A small image autoencoder, trained from scratch.
Model: 5.29M parameters, 48-pixel images, encoder widths [128, 224, 384], decoder activation leaky_relu.
Training: nadamw at rate 0.0035, 7800 steps, batches of 64.
Rows from block 3 of the decoder of a small image autoencoder, named by matrix and row number. Rows with one number belong to one channel. Each number is 128 + 24 x the weight over its row's rms, rounded and kept within 0 to 255. All counts start at 0. Numbers have three digits each.
After each channel's rows are labels from the 100 images, of 14976, where the channel reaches its highest value: "responds to" is what is common among them. Only what is clearly more common there than usual is listed. The data: views of escape-time and Newton fractals. In brackets: how many of the 100, against the usual share in percent.
# convs0: first 3x3 conv (decoder.decb.0.1.convs.0.weight, 192x192x3x3, standardized in use, each kernel summed), inputs 48-95
# convs1: second 3x3 conv (decoder.decb.0.1.convs.1.weight, 192x192x3x3, standardized in use, transposed, each kernel summed), outputs 48-95

convs0.28:112065141141117144141110120111148157128092121144111129130153102138097090159146133148124144070117153160145119164152172112124118121158122137132158
convs1.28:146129134084117117117124098083138144068160127133113140102160125171163137122117109149124166120128137123128151148145118157119164124135126150070106
responds to: vivid (86 vs 14.4)

convs0.76:115146092128157127155075125099088121107157122137124108172138139101145115130111116146155133143136129141170120168140112133120134144163116158110142
convs1.76:109081170095134138101145097141128084164055104135130168120114095133093122132116092142148116127111158106099149133123119124131109118107138107104132
responds to: vivid (62 vs 14.4); Mandelbrot set (29 vs 12.1); Julia set (26 vs 9.9)

convs0.98:125144133130153122142142154131136118115121122135135141134129102099127129140134137140136144127049137132135120140138131132130144138141095156114144
convs1.98:151135132122116143112107165129140115137129163128136115134126198168127141120122130125030141128199142130126152116131128144041102135122126133131129
responds to: grey (89 vs 14.4)

convs0.40:148116127139118132127130138128162132082135135104144116124139141145116144171141110130150153105093161148100172146150124137113145150148118132115159
convs1.40:111198129138146154132103166138152126118089091108119153136032116139171092149121132128157138128156119111086143147125106116138131132085141113122126
responds to: pastel (47 vs 14.2); Julia set (28 vs 9.9)

convs0.27:142108081078122096128129119176113198134103129125190107147175138104112123147140130156146116160112146149133125099117145149132179127125127142097115
convs1.27:128142087121114160121119108130112171109133115116104116100111112096138102116127124123153151156135120104141125101150131149118152107148129134151129
responds to: vivid (89 vs 14.4)

convs0.97:126117113136138130136085091162122151145096137109116103098144154126114119138130087105156094112140076108119121113084127101147125109090157101138145
convs1.97:106097120127123105159154179106102135102149042131116127128121121130090146162133148140091160130175137141120132132116138119128094168149130116081127
responds to: grey (60 vs 14.4); sine Julia set (28 vs 10.2)

convs0.80:153109151112117140093086059106165090091124127124106152121149121097143075138115166131115153102149129135165135128149123148130151138143096092131152
convs1.80:089121079129123107142148096108132145122108072159139160173096106134092170130130083148157147152120151130117116148153139110129135146135135172083119
responds to: dark (57 vs 14.4); vivid (34 vs 14.4)

convs0.147:133174107119094127093152132108134130092071141116102090123127119119137126169155135158122148129142109119137152126117137137152165116164129126120113
convs1.147:101068168139167158112111142147129124169149154152137127121126115084128136110104111115143111150092172151126105155094116133125135122100134101139124
responds to: grey (48 vs 14.4); vivid (34 vs 14.4)

convs0.36:148119134163125146108155124071164099120090151150125123161147132099070127137148101112104121076109146125106137132139149127129154139171107180144130
convs1.36:151103179104136169124104139107135124095109090121139129086069130137173145130140153104161116098152144160134138115131128152130101119111150093110129
responds to: pastel (49 vs 14.2); tricorn (44 vs 11.1)

convs0.148:159137055092125023097101120168127153169131121113128131093164141105163126141157129173144172123106183100116155100139146121119133136149125101088119
convs1.148:120134142119150164144134141133110136090147161127119150154140174141137159129134106124134137174143125138140138138158116173126135134114117140166112
responds to: vivid (94 vs 14.4)

convs0.39:106065147117108166089165112123102181139117144121153147118159125124121144147143144126129126116145075119110142108127128142127126085119140107136132
convs1.39:119180068135146093147109127118109119110131123091117095079107114086147127111115113134157134140113146120161119118091119087144129130094142134148154
responds to: burning ship (38 vs 9)

convs0.120:158152074108152111130131144077107120158164125142103164159123128126123091130127127163148142146098153149157142124140144135120095137119107083131136
convs1.120:066134159096107119127146117133141143137085140108107125097139119115082130129138090100137133167104095138094121143100109111127136113136140158124126
responds to: Julia set (43 vs 9.9)

convs0.37:145123141088121081132188140151159120136147123147123160137176132169121118168144149133149166044108162114122166109154126125122143131143109105096129
convs1.37:115128098145123092140168121125083124107138047128115130151099121124138164128121135131128127139148086155154088141114115106134122146090144149077153
responds to: grey (36 vs 14.4)

convs0.176:120104134121116140112133130147156112130132133148137134151132155096111123116117127101106160083154172140127138137151160147132109142131106139147099
convs1.176:109104092117119113113132115120123072164072061116159117141167130128060115133111164135144121131132121120084126107125109086137121138107131121092106
responds to: pastel (36 vs 14.2); Julia set (25 vs 9.9)

convs0.31:098090106118128098154150126155084160142088126109147137082119127117119125109146154156130132143149110132104123114132119138121159099113133106137126
convs1.31:129155084135125115107138186091119105105168166064131114086141120094170140132108165121136137155146115150157138104120119133148117114127141162121133
responds to: burning ship (27 vs 9)

convs0.8:082120129131122109131130152151130150115082116071136106095096103141129133149163106136166105128130126119115141116140141123119155134153122142126152
convs1.8:167153141103150126130114127124113146131104169109134077099120171111135089145104097134151128156173127114119139174076107127142129106121139135199126
responds to: dark (70 vs 14.4); burning ship (28 vs 9)

convs0.33:088097102140132116142148127131104151131105120104149131098110122092135132106146126141121114145130111111089113106126119123127152118102129099124108
convs1.33:109162136118125133124139153134124103123130189044120114110165113074175163149091148126126115123116100129165120101137104105135101112135132120120142
responds to: burning ship (28 vs 9)

convs0.71:116159132122155136153152103136152100089099127097077136191133111109139110117150115094120115079165092169118145162097145143113106122092114192117154
convs1.71:128151134120104108099129120101147186127117111111148129046053102141157137083142150117140114128115144090140147102127122111119128117116139084149114
responds to: vivid (65 vs 14.4); Julia set (26 vs 9.9)

convs0.84:133149111145149083147128089121171089140146122138133165154140130100114080078127142135104125124141155106119149129123123124114133148110125125186129
convs1.84:106082108131117164136145177136127131104130121140144170128159082134149180129113143135144102154116104145119090111172130158119109138152127105088139
responds to: pastel (63 vs 14.2); tricorn (30 vs 11.1)

convs0.23:135043103169113138120120141155100084141169123116129156120131116143145076110137103118134129141111119105120107144131151120120116126121139126125146
convs1.23:134179150110136121118152123102116168105097116098099149101119109113134123143120157137138164109120139107172139090142120129132132121151141133123158
responds to: Julia set (37 vs 9.9); vivid (35 vs 14.4)